Weights of a small sound classifier.
Model: arch convnext, norm rmsnorm, activation relu, moe top_k, num experts 8, layers 14, width 384.
Training: 15100 steps, batches of 64.
Data: trained on drum patterns on synthesised drum kits, 26041 training examples, 37.1 epochs.
Rows from block 9 of a small sound classifier, named by matrix and row number. Rows with one number within an expert belong to one neuron, the router's apart. Each number is 128 + 32 x the weight over its row's rms, rounded and kept within 0 to 255. All counts start at 0.
Before each expert's rows are labels from the 100 clips, of 14976, where the router gives the expert most weight on average: "responds to" is what is common among them. Only what is clearly more common there than usual is listed. The data: drum patterns on synthesised drum kits.
# router: router (model.blocks.9.mlp.router.weight, 8x384), inputs 96-191
# up: expert up (model.blocks.9.mlp.up, 8x192x384), inputs 96-191
# down: expert down (model.blocks.9.mlp.down, 8x384x192, transposed), outputs 96-191

# expert 7
responds to: dembow; tempo: 120 to 130 bpm
router.7 [139 214 148 142 131 145 159 143  78 139 192 160 157 151 159 155 118  96  70 110 195 152 132  74 123 115 124  86 159 108  92 106 110 139 157 172 179 112 110 111 100 114 134 133 118 122 114 111  83 125  71 183 170 152 144  85 154 143 145 171  75  95 127  77 104 156 137 114 163  68  79 103 123 182 115 150 138 160 190  61 168 184 122 117  91 214  96 108 155  91 172 124 146 170 124  88]
up.0 [ 61  94 160 153 165 129 114 128 116 148 174 131 129 101 152 137 131 113 151 111 115 157 157 175 170 162 177 136 143  88  63 112 102 115 142 143 159  91 115 163 127 109  64  51 204 162 138  94 131 130 160  80 134 136  95 106 131 164 108 149 127 172 101 115 193 119 149 146  94 228 136 110 145 117 174  71  77  82  54  83 128  94  99 110 168 100  81 132 101 108  92 108 119 129 150 141]
down.0 [ 69 117  86  93 149 130 130 190  76  98 154 138 118 113 115 125 147 118  94  75 116  83 163  63 111  83 107 107 109  98 135 150 122 169 151 167 139 147 158  57 167  79 127 141  81 198 125 127 113 173 124 133  96 164  83 128 145 145 142 123 197 124  66  77 123 143  88 107 152 113 116 116 167 162 145 134 143 129 148 133 125 161 112 131 196 180  96 144 129 157 109 142 178 152  89 159]
up.1 [100 174 167 148 113 116 146 121 126 129 173 139 107 147  60 178 107 140 141 169 149  66 159 126 173 107 124 159 179 134 100  97 126 117 120 132 127 102 109  49 194 164  99 152  74 158 124 154  93 121 187 101 137 148 105 107 134  78 152 185 151 117 130 170 133 113 131 124 150 142 122 172  88 155 136  97 141 114  59 111 126 168 156 114 140 125 101 169 161 176 104 121  98 136  98 174]
down.1 [152 149 120 132  86  79 160 125 102  88 149  90 106 124 147 139 118  82 122 171 116 148 153 137 135  70 119 141 143 159 119  87  86  94 144 179 111 113 138 122 133 196  99 113 103 114 115  93  81 143 105 144 123  97 160 162 109 187 148 119 165 104 129 183 170 157  80 107  62 156 129  79 158 138  85 126 122 101 176 149 153 120 133 128 172 145 109 166 122 101 130 120 115 106 100 148]
up.2 [135 151 182 135 157 145 130 182 143  79  99  60 130 109 145 120 135 112 162 141 203 173 119 165 112  85 123 197 143  71  87  87 108  95 132 178 176  93 109 100 163 120  97 108 171 122 125 126  98 132  42 143 161 122 146 205  93 166 101  92 128 100  91 146 146  88 170 141 118 124 143 139 114 139  95 118  93 153 125 101 164 177  73 140  93 112 144  97  86  73 137 183 146 161 118 138]
down.2 [134 218 173 118  89 108 126 174 152 149 109 138 181 128 133 159 169 116 143 156 125 155 105 128 103 118  71  68 133 150  84 114 123  74 136 151  72  96 135 101 110 155  79 154  87 110 142 125 132  82 124 148 189 101 118  84 114  99 121 155 160 148 107 115  97 129 128 147 138 157 158 141 150 152 153 121 145 132 112  97 118 172 122 134 140 135 168 141  96 113 131 147  82 114 123 117]
up.3 [100 113 160 100 127 146  92 146 129 117 162 102 136 111 106 124 181 125 166 159  77 149 118 200 127 115 181 150 121 175 121 121 103 148 132  85 149 106 120 101 145 144 115 147 133 159  92 101 126  64 173 131 102 182 138  94 163  99 125 101 191 145 132 176 141 132 105 158 114 118 124  97 159 140  66  98 102 129 119 160 137  45  78 118  99 114 155 155  74 125 135 144 105 134 128 119]
down.3 [154 173 134 192  89 134 107 141  74 112 122 163 117 136 186  93 133 120 136 174  81 129 137 146 193  90  91 136 115 142  36  52 169  78 103 130 101 138 174 149 109 130 140 144 190 101  76 119 159 204 106  72 170 109 133 121 169 104 124 152  87  98 135 152 176 102 176 195 130 140 119 121 118  87 126  61  91  96 160 124 112 123 145 107 122 146 131 121 192 166  69 146 152 168 128 132]
up.4 [126 123 173 123 123  91 159 123  97  90 102 136 141  84 175 135 138 178 110 101 164  94  99  96 150  75 131 131 159  61 118 133 122 136 113 188 166 108 140 152 180  95 161  81 158  98 141 112 136 132  33  90 151 166 122 127 110 181  96  96 111 158  74 161 130  74 109 133 128 124  89 121 117 115 100 147 119 144 161 108 205 150 133  92 131 132 161 150 105  84 141 151 118 109 140 110]
down.4 [158 165 135 169  87 140 111 138  97 201  94  49 120 138  95 125 121 127 126 112 173 127 114 162 107 126  65  85  60 185 160 171 151 154 134 152  82 149 113 143  71 129  51 142 146 138 123  58 104 131 146 148 144 144 148 120 115 172  92 131 117 160 119  87 115 132 140 125 124 176  92 119 118 189 153 119 134 138  99 119 111 178 128 154 168 149 187 193 114 121 157 118  79  77  91 113]
up.5 [128 113 152  82 100 114 117 115 127 168  96  45 128 132  83 107 108 157 123 128 118  77  90 112 170 135 146  96 180 138 132 133 115  70 142 168 217 183 144 127 111  88 129 131 207 100 179 149 156  89 102 150 165 123 129 180 139 173 108  50 150 161 122 112  89  91 131 125 151 121  91 170 103 134 125 166 101 129 138 111  91 150 109  87 113 124 224  87  95 106 138 105 141 143 169 174]
down.5 [109 126 176 164 104 103 152 110 144 156 105  37 127 119 148 159 118 125 154 139 132 115 145 119 142 159  77 130 100 113 109 179 151 135 107  73 132  57 124 135  85 124 120 122 140 144 126 104  93 173 156 124 104 206 139 127 155 114 132 107 128 192 127  76 134 136 188 116 157 105 160 115 115 133 142  69 141  94 114 115 139  91 133 134 117 148 120 134  95 127 176 138 131  88 130 159]
up.6 [135 139 166  89  73  97 110 135 122 116 154 144 114 150 181 142 100 206 112  72  99 135 163 158 150  86 134 118 141  86 101 150 122  96 138 138 138 156 142  41 136 149 132 132 150 168 104 155 124 174 133 153 160 102 119 195 161 116 125 123 126  78 116 196 130 100 136 139 106  91  94  97 111 137 124 173  77 113 115  96 132 172 134  95  84 155 160 115 112 167 157 121 111 126 174 157]
down.6 [186 131 177 128 112 115 144 120 142 105 153  97 118 137 118 142 142 102 140 149 136 169 139 151 119 175 107 131 143 144 134  34 111 170 156 128 121  83 153 232 151 254  82 102 118 139 119  87 117 106  30 112  75  90 165 161  98 117 158 129 104 128 138 214 132 153 124 104 117 122 150 150 127  85 108 159 168 136 125 147 141 133 137 131 148 128 147 162 107 134 124 118  79 120 140 138]
up.7 [138 132 114 114 122 143 122  87  83  83 154 119 131 156  79 198 108 104 171 184 154 108 162 133 109 112 131  91 126 113  99 138 180 152 144 143 109  97 115 101 161 125 116 188 199  94 102 139 118 105 150 116  64  73 100 142  79 125 101 118 131 117 175  95  88 112 141 153 143  63 197 133 128 191 131 101 159  95 147 140 145 125 139 140 141 115  72  77 164 119 122 111 167 154 101 108]
down.7 [ 72 151  85 112 181 132 114 134 152 190 141 210 137 135 147 163 123  83 194 110 125 119 107  91 133 184 126 173 135 110 138 162 123 106 126 121 154 103 130 200 152 120 118 159 136 184 149 101 130  98 158 112 130 134 174 164 106 112 123 137 143 132 138 164 154 130  43 113 182 157 166 111 139 103  86 164 159 145 149 105 147  94 116 153 140 119 182 194 130 131 177 155 160  83  88  92]

# expert 1
responds to: march; tempo: 160 to 170 bpm
router.1 [ 78 155 161 133 147 114 142 117 103 103 137 109 166 114 169 196 100 139 163 148 139  65 172 115 101 168  94  88 181 133 154 121 171 203 118 149 135 113 147 112 153 123 107 111 153 126 125 149 104 120 117 145  84 114 122 133 111 156 144 115 122 130 130 142 172 118 120 126  97 140 174  78 116 103 162 132 112  76 103 145 131 132 128 162 107  50  17 106 142 147  98 113  83 165 180 101]
up.0 [145 171 147 125 159 118 149 132 112 149 183 163 152 151  83 175 111 126 145  88 208 138  79  89 107 126 118 119 145 145 126  99 112 148 170 141 171 136 177  72 190 117 125 125 124 145 155 102 148 133 154 184 166 120 113 123 105 142  95 158  76 123 114 161  52 152 127 147 131 105 106  54 115 185 119 113 110 133 123  76 119 153 116  69 145 163 134 161  97 110 167 151 190 132 118  86]
down.0 [126 156  60 117 159 149 115 121  95 110 178 175 136 143 135 157 125 161 104 128 118  78 121 125 199 122 137  63 151 118 131 104 118 123  48 169 111   0 201 155  99 183  75 144  93 162 129 114  84 124 116 126  76 145 117 152 101 150 139 188  88 150  96 112 163 106  58 159 154 150 111  94 119 177 161 137 116 148 132 100 120 113 166  77 133 123 152 163 129  84 200 133 174 123  95 107]
up.1 [145 125 123 141 178 151 125 110 158  90 137  78 150 120  63 106 124  59 165 109 106 122  97  95 102 200 152 141 156 176 149  89 115 116 190 119 151 124 109 126 156 104 120 192  96 157 132  81 108 131 136 135 148 157 123 101 115 146  96 167 154 110 186 141 103 163 127 178 121 112 145 111  72 113 156  66 114 144 126 112  95 123 154 118 170 139 154  97 164  85 114  94 149 155  90 113]
down.1 [125 127 123 198 127 183 156  67 121  91 134 134  82 137  87 163  84  85 131 142 146 133 168 173 202  92 159 106 102 197 113  76 109 137 133 111 121 116 104 116 131 105 192 165 157 146 103 151 181 102  98 135 153 154  83 191 129 165 128 129 145 102 107  61 160 132 105 156 135 142  71 184 101 159 157 120 182 108  54  97 133  86 150 130 121 145 118 100 131 123 112 178 139 105 166 131]
up.2 [ 98  89 142  93  60 145  48 146  85 120 163 127 118  64 118 100 110 123 117 169  63  98  72 145 135  96 169 154 176 124  93 100 171 119 118 162 160 176 151  89  73  67  67 122 167 158 129  84 133  96 135 208 129 169 147 145 191 130 117 113 126 192  95 141 105  89 152 111 134 113 154 114 146 132 115 104 141 115 152  96 104 213 164 140 128 121 133 151 156 134 166 183 142 121 123 198]
down.2 [151  83 174 105  60 122 171  61 127 160  76  92  98 127 132 134 101 158 122 156 147 134 213 128 204 176 125 179  72 116 187 108 123  79 102  54 172  97  79  93 179 152 125  83  77 107 138 181 146 128 122 170 136 145 111 140  82  96 126 100 170 136 138 148 101 129 198 128 106  83 177 118 125 160 126  86 127 116 132 129 158  92 110 171 107 104 141 171  54  87 182 139  98  70 145 167]
up.3 [164 126 143 171 124 168 150 156  75 158 112 125 123 135 118 143  76 134 141 125 175 113 110  52 107  90 149 120 140 136 117 126  96 123 113 137 137 168  40 187 137 182 124  76 166 130 118 173 120 139  98 140  99 190  84 118 131 103 134 132 118 180  72 146  90  91 103 150 166 186 133 130 155 116 154 118 119 109 132 155 145  49 100  96 149 107  65 152 151  99 112 101 118 120 161 123]
down.3 [130 133 107 113 105 123 116 106 183 179 126 117 148 139 177 109  99 120  93  31 156 125 114 145 130 129 136 161 120  66 149 205 132 171 127  88 112 215 182 108 116 106  94 172 168  77 117 121  69 153 193  80  69 113 170 105 111 103 100 145  85 128 151 144 103 139 138 131 153 172 108 107 143 118 105 155 151 149 110 162 101 107 104 188  73 104 182 124 135 173 112 125 117 127  81 135]
up.4 [ 84 234 153 110 134 136 106 140 185 117  96 129  84 165  84  83 139 105 147 141  93 138 152 160  80 139 103 178 157 145  82 104  64 101 150  95 152  89 173 112 142 122 129 102 137 141  75 137  86 119 130  90 108 158 118 144 137 134 125 125 114  91 109 132 171 123 154 163  86 163 141 153 105 179  97 135 106 135  58 118 152  52 105 124 162 102  86  45 149 171 113 116  69  65 150 121]
down.4 [ 94 106 126  86  94 128 102 188 150 140 135 116 124 169 135 107  77 115 164 132 179 122 161 122 169  77 146 102 118 163 136 150 158 167 186 145 162 168  79  74 118 134 151 190 130 124  95 133 139  86 129 130 180 163  59 149  83 182 118 111 128 119 124  75 157 206  75 124 180 140 148 167 159 107 128 146 208 124 168 133 128  84 140 144 178 123 126 102 127 126 138 136 162 113 130 187]
up.5 [124 124 201 116 119 151 134 127  82 173 116 158  73 107 124 114 130 118 101 126 110 138 110 153 152  68 118  96 169 133 134 115 190 108 134 146 213 117 133  63 146 131 103  96 134 157 165  79 151 130  72 178 142 195 161 163 175 119  77 122 146 147 145 153 131  95 137 129 143 104 110  95 113  96 109 162 187 160 185  97 107 220 143  94 156 138 132 140 152 109 132 128 131 135 130 192]
down.5 [146  99 181 154  92 105 161  60 114  97  84  86 126 118 112 125 146 104 104 173 155  77 184 133 182 106 114  99 103 118 108 102 140  67 115 146 143  51 134 183 125 166  71 109 101 103 141 152 144 151  91 138 171 118 159 159 134  84 110 144 137 109 119 215 140 124 153 108  90 114 134  89 165 161  61 103 121 127 128  22 195  93 134  79 156 147 104 147  88  84 176  98 106 111  93 162]
up.6 [137 130 157  89 107 156 143 164 114  81 147 110 156 123 133 127 171 115 134 159 132  74 117 140 168 115 142 141 139 118 127 121 156  98 118 139  87 123 163 123  61 121  47 123 134  75 124  83 130  96 164 189 146  99 128 187 143  82 109  93 125 117  90 143 114 108 137 138 136 133  97 125 155 122 111 116 168 135 115 112 118 173 143 168 144 127 121 170 170 105 111 147 168 107 138 118]
down.6 [129 120 160 102  71  92 181 107 130 152 142 140 122 117 150 133 148 176 114 136 114 149 169 131 140 132 147 137 107 132 110  48 107 140 121 104 166 122  81 188 171 187 170 113  92 133 160 150 149 120 103 146 186 120 102 175 111  76 102  87 136 143 102 194  90 132 159  83  78  75 139 131 125 137 119  95 161  86 145 130 172  54 106 136 115 101  97 139  94 135 125 149 156  89 131 164]
up.7 [140 127 182 117 170 149 120 137 100 163  90 111 192  96 185 178 117 157  66 174 172 112 108 107  87 123 144  73  66 142 134 123 134 177 125 143 159  74 197  89 117 152 147  71 132 130 176 128 124 127  77 165 194 168 143 165 109 142 128 148  22  82 142 146  94 147  94 171 123 167 142 101 168 125  82 198 113 115 168 140 124 143 110  84 129 110 115  85 112 136 162 136 116 137 162 104]
down.7 [158 144  99 107 155 132 157 128 120 109 135 137  97 138 173  98 190 166  69  69 121 151  83 127  72 117 130  58 172 110 107 183 145 117 135 147 142 125 184 177 120 153  90 123 107 150 111 107 104 111 123  85  91  53 147 111  82 125 103 188 125 127 115 171  77 118  85 118  92 130  80 115 170 153 128 174 115 173 153 165 108 112 133 113 125 116 161 189 137 120 143 114 131 115  61  77]

# expert 2
responds to: half-time; tempo: 100 to 110 bpm; tempo: 110 to 120 bpm
router.2 [156 192  99  95  53 159  74 125 158 130 131 138 143 160 113 137 103 157  67 121 142 155 189 104  64 148  94  80 135 141  78 111 148 128 135 137  94 136 208 164  90  91 137 121  70 114 147 132 166  78 164 120 131  91 136 125 142 144 165  64  62 150 128 165  40 156 127 101 138 121 100 121 149 141  57 213 179 113 133 107  99 125 132 141 152 125 146 149  90 148 159 146 139 118 124 114]
up.0 [143 112 148 183 120 110 203  90 131 110  90 122 126 153 112 121 113 135 158 139  98  60 142 142 133 167  87 138 168  52 130 139 139 116  94 125 123  90 119 154 160 104  85  70 109 100 192  92 110 131 191 144 104 111 114 160  81 109  67 123 162 124 139 152 183 143 175 146  63 182 194 146 105 143 130 174 116  85 115  91 123 159  85 170 131  97 122 126 134 149 145 100  91  81 102 127]
down.0 [133 119 153 121 115 133 138 101 102 176  59 110 126 129  56 124 126 151  99 170 110 186 104 162 173 144 103 161 117 117 104  52 139 156  75  80 148 139 154 113 139 101 101 106 112  87 106 161 130 151  62  71 178 139 113 149 126 124 115 140 145 112 115 129 180 121 138 175 120  68 166 159  84 113 139 125 140 130 104 152  83 160 143 139  69 141  76 132  91 124  69 102  76  88 123 100]
up.1 [160 144 162 120 128 139  95 132 119 171  69  99 151 113 157 183 149 106 214 194  56 136  95 143 137 119 170 108 159 149  92  90 172  97  88 106 182 108 155 130 162 112 130  99 151 145 124  77 137 124 163 150  79 153 121 145 117  94 112 135 160 135 133  83 173 149 139 132  62 169  87 182  75 152 109 152 110 140 155 129  89 181 103  77 146  71 150 120  80 152 118 134 148 105 196 182]
down.1 [131 151 131  93 107 113 131 197 106 176 106 170 107 126 124 135  92 116 139  89 128  77 203 141  50 143 147 157  57 191 102 142 131 124 129  92 117 112 114 153  85 152 184 138 139 120 169 140  53  67  73 111  66 121 119  96 108  90 141  88 122 154 120 153 146 146 171 169 151 109  55  89  80  95 148 158 155 119 110 101  81  99  99 155 154 133 147 130 116 138 123 101 179 162 104 107]
up.2 [134 118 173 120 157 131 133 123 113 132 125 135 140  93 103  68 109 109 136  87 153 173 159 121 113 126 170 146 114 126 135 160  88  82 117 193 138 128 100  83 139 178 168 145 138 117 104 158 107 161 144 111 145 137  88 129 167 117 155 194 126 148 114 143 112 132  78 118 117  90 144 141  97 126 123 142 101 132 105 118  81  78  82 163 109 142  80 163  93 112  99 124 132 167 165 124]
down.2 [134  58 115 138  44 111 118 144 156  78 105 114 139 174 135  89 162 139 103 100 115 117 154 132 137 132 164 169  77 209 158 107 139  84 177  81  99 118 110 169  65 195 126  83 178 121 141 135 105 124 133 149 171 115 156  55 105 137 138 174 140 150 185  99 110 138 108 173 132 110 155 116 127 141 173 103  61 180 139 197 188 104 144 118 139 141 109  94 134 143 169  98 134 126 146 127]
up.3 [123 165 214 126 129 149 176 148 153 176 125 140 176 130 174 120  97 108 179 171 208 124 110 144 129 138 136 132 125 128 177 146 148  64 126 104 161 101 116 124  93  77 140 114 121 145 145 120  74 183 118 155 197 153  97 153 139 152 135 148 101 197 157 137  65 127  98  89 195 108 221 189 197 153  70 175 149 105 168 113  88 107 147 102 115  81 103 151 132 126 174 116 128 121 178  98]
down.3 [151  87 143 128 168  82 125 113 131 171 126 122  94  92 151 180 147  91 135 121 129 208 102 181 122 146  99 112 186 119 129 195 130 126 149 112  97 143 108 142  70 176 126 115 113  60  93 113 140 150 148 101  95 116 150 112 116 115 149 154 137 119 125 145 133 152  72 143  81 158 112  72 164 138 128 156 143 190 107 148 124 121 120  67 112 157  96 184 171 121 148 145 155  76 112  87]
up.4 [ 81 156 121 172  97 136 133 181 166 200 165 120 104 152 133 205 139 178 199 152  78  98 157 118 157  68 157  96 145 208  84 115  66 153  84 119 141 134 162 122 197 154 113 136 164 169 101 103 148  93 130 155  76 181 119 146 148 170 138 101 124  85 120 106 175  99 158 129  84 114 149 191  82  80 116 111 156  39 144 115 101 153 123  56 165 114 110 151 128 122 145 131  82 122 152 200]
down.4 [126 164 132 134 198  80 110 182 102 178 127 154 176 130 141 117  88 124  97 108 140 113  92 160  54 100 130 138 101 166 132 146 130 132  88  65 112 170  82 156  91  98 172 115 108 163 118  98 141 125 147 125 108 152 132 181 110 117 134 100  84 155 112 134 180 145 133 154 148  99  97 120  44  98 141 134 142 160 184  51  94 106 121 124 131 111 140  62 163 132 168 158 152 170 207  98]
up.5 [140 141 182 149 143 137  96 136 131 130  66 132 125 174 167 161 100 153 138 160 152 128 145 143  93  56 140 135 160 169 132 164 129 154  18 113 138 104 166  70 171 124 156 147 202 125 126 111 136 139 136 163  67 200 133 145 173 162 121  61 114 117 165  77 153  87  88 126 173  84 173 160  63 147  91 143 136  99 103  70 120 111 120  48 176 105  95 125 104  76 116 186 109 104 169 163]
down.5 [122  83 183 178 170 120  76 135  82  86  85 122 151 139 116 146  96  72 127  96 117 147 120 116  84  92 133 123 108 147 122 149 113 150 153 115  88  61 132 113  91 172 130 103 116 130 133 136  91  76 171 107 114 111 168 151 156 136 115 128 135 145 135 155 146 154  87 153 108 118  81  48  69 111 169 178 111 165 144 153 186  63 116 123  98  58 118 121 150  86 205  89 165 138 148  73]
up.6 [ 80  69 172 101 117  97 105 105 159 107  59  61 116 128 213 154  87 117 150 146 176 141 116 106 120  59 232 120 148  82 113 162 182  76  72 167 195 142 132  71 112  79 164 135 126 166 121 130 139  85  90 174 163 214 154 164 144 134  83  58 127  96 103  76 105 103 152 147 145 108 155 147 149  46 126 149 108 146 153 104 123 164 161  76 127 155 138  95 130  81 158 185 138 151 148 136]
down.6 [111 142 148 188 123  69 102 146  98 143 132  98  90 112  99 210  87 111 162 133  84 109 144 115  82 124 123  56 115 120 109 120 138 118 172 160 122  51 153 148  85 187  91 155 154 160 112 140 108 129  92  48 119 153 164 137 153  75 138 170 156 140 107 157  96 164 143 139 110 133 116 104 124  66 184 169 140 135  83  92 121 107 137 125 150 121  93 121 136  46 195 102 147 123 139  79]
up.7 [142 160 111 118 137 172 183 132 154 131 165 115  85 157  91  92 124 108 119 162 181 153 100 124 133 158  67 174 142 143 150 107  66 125 117 136 126 148 165  77 175  82  80 111  88 108 158 128 141 175 173 140 126 112 144 117 129 173 150  98 175 150 186 143 166 126 119 138 155 103 200 148 122 197 120  96 116 135 142 132 122  81  89 107 117 202 115 140  98 123 122  79 134 161 168  91]
down.7 [155  56  93 139 112  88 175  61 106  86  90  80 118 124 152  96 139  77  94  72 136 110 141 119 167 107 150 149 130 122 111 123  90 119 129  96 106 104  90 141 180 158 147  93  77 125 129 104 117 184 186 129  74 125 139 101 143 128 125  93 103  94 134 162 116 168 159 134 198 115 137 104 131 123 103 142 101 155 217 109 205  95 107  65  90 146 197 105 126 160 126 152 142 140 107 108]

# expert 3
responds to: one drop; tempo: 70 to 80 bpm; tempo: 80 to 90 bpm
router.3 [ 85 130  96 113 126 117 162 130 112 117  76  99 111 140  97 144  91 150 141 128 111  99 134  92 113  97 145 165 136 147 111 147 151 106 165 178 127 123 163 134 131 165 128 147  59 162 128 118 140 156 176 149 100 127  84  76  70 195 131  98  98 122 107 102 120 134 128 126 145 133 152 157 172 150 114  82 134  88  58 135 109  97 132 157  81 140 100 168 180 167 119 146 187 153  99 155]
up.0 [121  74 129 107 128 137 122 109 153  86 116 133 121  82 125  92 124 155  98  92 145 119  85 148 149 116 182 152  90 148  83 115 138 147 117 107 115 150 143 106 177  90 134 122  98 160 132 131  93 148 143 186 139 128  81 132 104  51 142  80 136 167 121 163 178 107 118 214  88 101 105 126 107 126  83 163  99 150 128 106 104  87  80 114 128 141 215 157  89 105 137 133 114 138 134 145]
down.0 [200  88 147 148  75  97 133 119 128 166 160 136 123 122 169 138 155  72 104 111 149  84 147 149 151 152 152 162  98 109  43 121 146  71 117 146 111 127  38 114  67 131 177  64 117 156 129 161 177 116 117 118 170 156 139 134 120 135 130 120 116 179 152 146 114  75 165  65 145 142  85  70 117  99  79  86 150 103 139 112 156  79 115 135  88  89 102 112 137 143 102 146 112 106  95  96]
up.1 [ 76 105 126 152 168 109 174 121 212 108 135 134  89 149 141  94 145 144 116 160  87  99  76 103 139 125 148 127  74 143 127  73 138 102 103 107 123 202 168 169 151 104 129 133 112 127 156 171 158 106  31 112  99  97 156 100 165 134 120  78 150 104  70 111 203 141 106 114 114 123 120 151 123 170 137 158 153 116 157 157 125 173 120 125  52 117 172 131 108 176 106 123  99 125 158 118]
down.1 [144 113 133 138 174 163 115 148 170  64  92 131 139 128 145  98 139 138 135 157 140 155 109  84 127 201 127 158 140  88 138  90 104 125  94 150 133 105 104 162 113 101 128 133 130  71 115 105 206 127  87 187 102 188 160 150  80 113 121 107 148 104 132 179 147 112 138 108 117 107 122 130  83  93  82  93 117 124  97 151  90 128 121 116 162 109 101  76 121 184 127 192 198 118 144 191]
up.2 [112 122 133 148  96 134  77  85 104 165 101 142 134 134 111 192 130  88 144 127 120 150 177 157 109 107 152 141 145 149  58  77 170 135 140 146 145 143 126 144 116 156 143 129 162 176 103 113 143 150 151 157 116 169  45 144  82 116 107 184 122 167 117 225 120  78 166 129 138 109 101 119  49 107 110  88 126 106 107 150  82 128 116  73 141 120  98 126 134 174 139 115 126 117 124 216]
down.2 [103 143 159 111 171 145 139  60 114 128  85  78 133 112  97 125 130  54 149 109  53 134 192 155 121 129 121 136 127 139 147 116 138 107 139 110 123 116 143 102 157 116 109 159 133 177 124 139 178 185 127 102 112 154 123 112 170  79 125 123 136 124 124  96 153 139 118 165 142 134 107 142 119 111 114 133 106 129 166 103 159  96 170 179 143 158 130  98 130 179 133 124 131 127 128 100]
up.3 [134 148 175 149 130  99  93 163 154 133 130 103 137  83 120 163 158 148 210 111 201 171 139  68 145 129  93 136 126 137 146 152 151  92 123 131 152  86  84 139 104 183 179 116 155 140 117 137 107 107  87 128 138 119 136 133 122 110 129 161 128 178 112 115 145 113 171 107 132 194 148 113 164 168 128 120  80  86 186 143 140  81 120 113  60 111  89 130  66 118  73  81 162 145 128 172]
down.3 [166 120 161 114 133  92 136 144 179 148  94  35 149 100 159 124 100 153 180  86 131 129 120 144 146 171  73  88 104 126 168 149 127 164 120 145 131  97 136  56 134 126 107 148 106  74 159 136 107 145  97  89 181 145  98 113 138 112 130  69 179 105 154 149  89 101 173 166 133 119 116 129 150 107 150 125  91 115 125 108 121 154 131 168 141 141 153  97 116 189 161 123 111  84 126 152]
up.4 [ 86  83 151 104 137 188  73  46  93 125 124 121  93 129 183 119 136 153  87 141 153 121 143 143 144 141 148 135 135 110 136 110 110 159 118 124 162  71 169 157 119 127 148 132  88 144 105 110 179 135 127 150 101 106  74 148 102 109 149  80 118 153 147 117 174 125 171 171  59 113 135 144 104  40  73 125 125 152 117 128 127 133 113  84 132 130 157 119  96 121 145 144  82  64 137 154]
down.4 [122 119 143 177  74 157 119  66 133 123 104 151 103 130 124  71 174 122  82 133 122 125 111 103 125 105  85  97 127 121  92 119 130 104 117 162 107 104 136 130 135 123 118 126 160 189 160 108 111 154 164 112 109 101 107 155 138 110 132 115 116 142 142  87 115  85 119 139 175 189 118  93 116 139  90  61 120 146  98 116 143 123 131  72 123 141 134 165 103 117  86  84 156  83  75  78]
up.5 [ 69 138 188 143 132 132  79 117 103 122  97 132 154 106 103 180  98 105 164 127 181 139 178 146  98  80 122 160 117 123  89  76 177  96 156 180 145 122 124 132 162 173 168 131 136 174  92  77 122 157 149 162 122 166  65 177  76 166  95 154 109 179 106 180 120  90 192 152 125 137 106 162 111  91  98 101  84 100 153 187 142 110 106  71 134 119 127 121  90 137 124 114 146 122 136 242]
down.5 [125  98 158 138 125  96 134 103 131 157 110  26 139 112 124 123 115  49 142  56  56 161 147 120 105 133  79 109 113 130 151 133 145 137 112 125 120 103 114 119 128 128 120 132 123 124 145 104 111 190 121 104 132 156 163 152 143  68 129 115 159 131 134 121 124  94 179 149 115 115 122 110 140  72 152  94 107 141 159 113 135 168 161 196 112 161 128  93 123 187 155 116 107 133 125 148]
up.6 [144 131 183 194 128 115 146 128 123 138  87 148 139 112 118 154 124 132 119 149 172 112 175 163  75  93 129 107  89 149 111 132 151 153 162 113 165 148  83  74 229 103 124 128 128  54 145 148 119 119 124 122 133  90  42 161  99 115  76 115 149 117 112 169  95 133 105 146 145 109 127 154 134 111 117 150 128 177 155 151 145  95 112 100 130 117 210 117 141  91 141  70 168 181 132 115]
down.6 [117  93 157 106 178  52 172 184 168 141 194 128 157 142 125 151 119 120 139 127  96 117 123  88 137 142  59 179 137 141 119 163 135 147 123 143 126 146 103  88 143 144 104 134 124 134 145  82  97 124 138 170  82 105 154 102  55 123 151 131 113 144 142  82 126 118  92 131  84 133  63 143 148 130 158 117 131 111 170 137 140 127 136 179 132 136 113 133 142 122 167 151 103 142 156 152]
up.7 [126 145 110 133  73 131 170 166 146 171 132 157  98 147  80 170 162 162 156 149 113  98 128 103 154 115 118 120 130 196 146 125 103 133 112 126 144 125 137 125 122 100 149 144 120 129  85 142 135  46 151 126 119 104 175 135 140  96 182  95 138 152 126 129 154 120 171 129 133 139 129 165 100  76 122 154 138  91 115 176 124 125 176 119 153 125 112 117 138 164 135 120  64  96 168 110]
down.7 [114 107 119 141 121 110  56 179 110 129 130 120 186 121  52 174  91 114 171 107 167 136  94  83 128 139 133 187  70 131 181 111 148 149 146 117 171 176 109 164 172 142 150 178 125 173 113 141 194  63 155 122 160  60 116 138 145 176 157 113  91 136 116  84 142 129 131  67 154  90 127 184  57 111 170 141 115  49 104  80 177 112 152 186 137  73  88 115 132 135 131  65 128 158 199 110]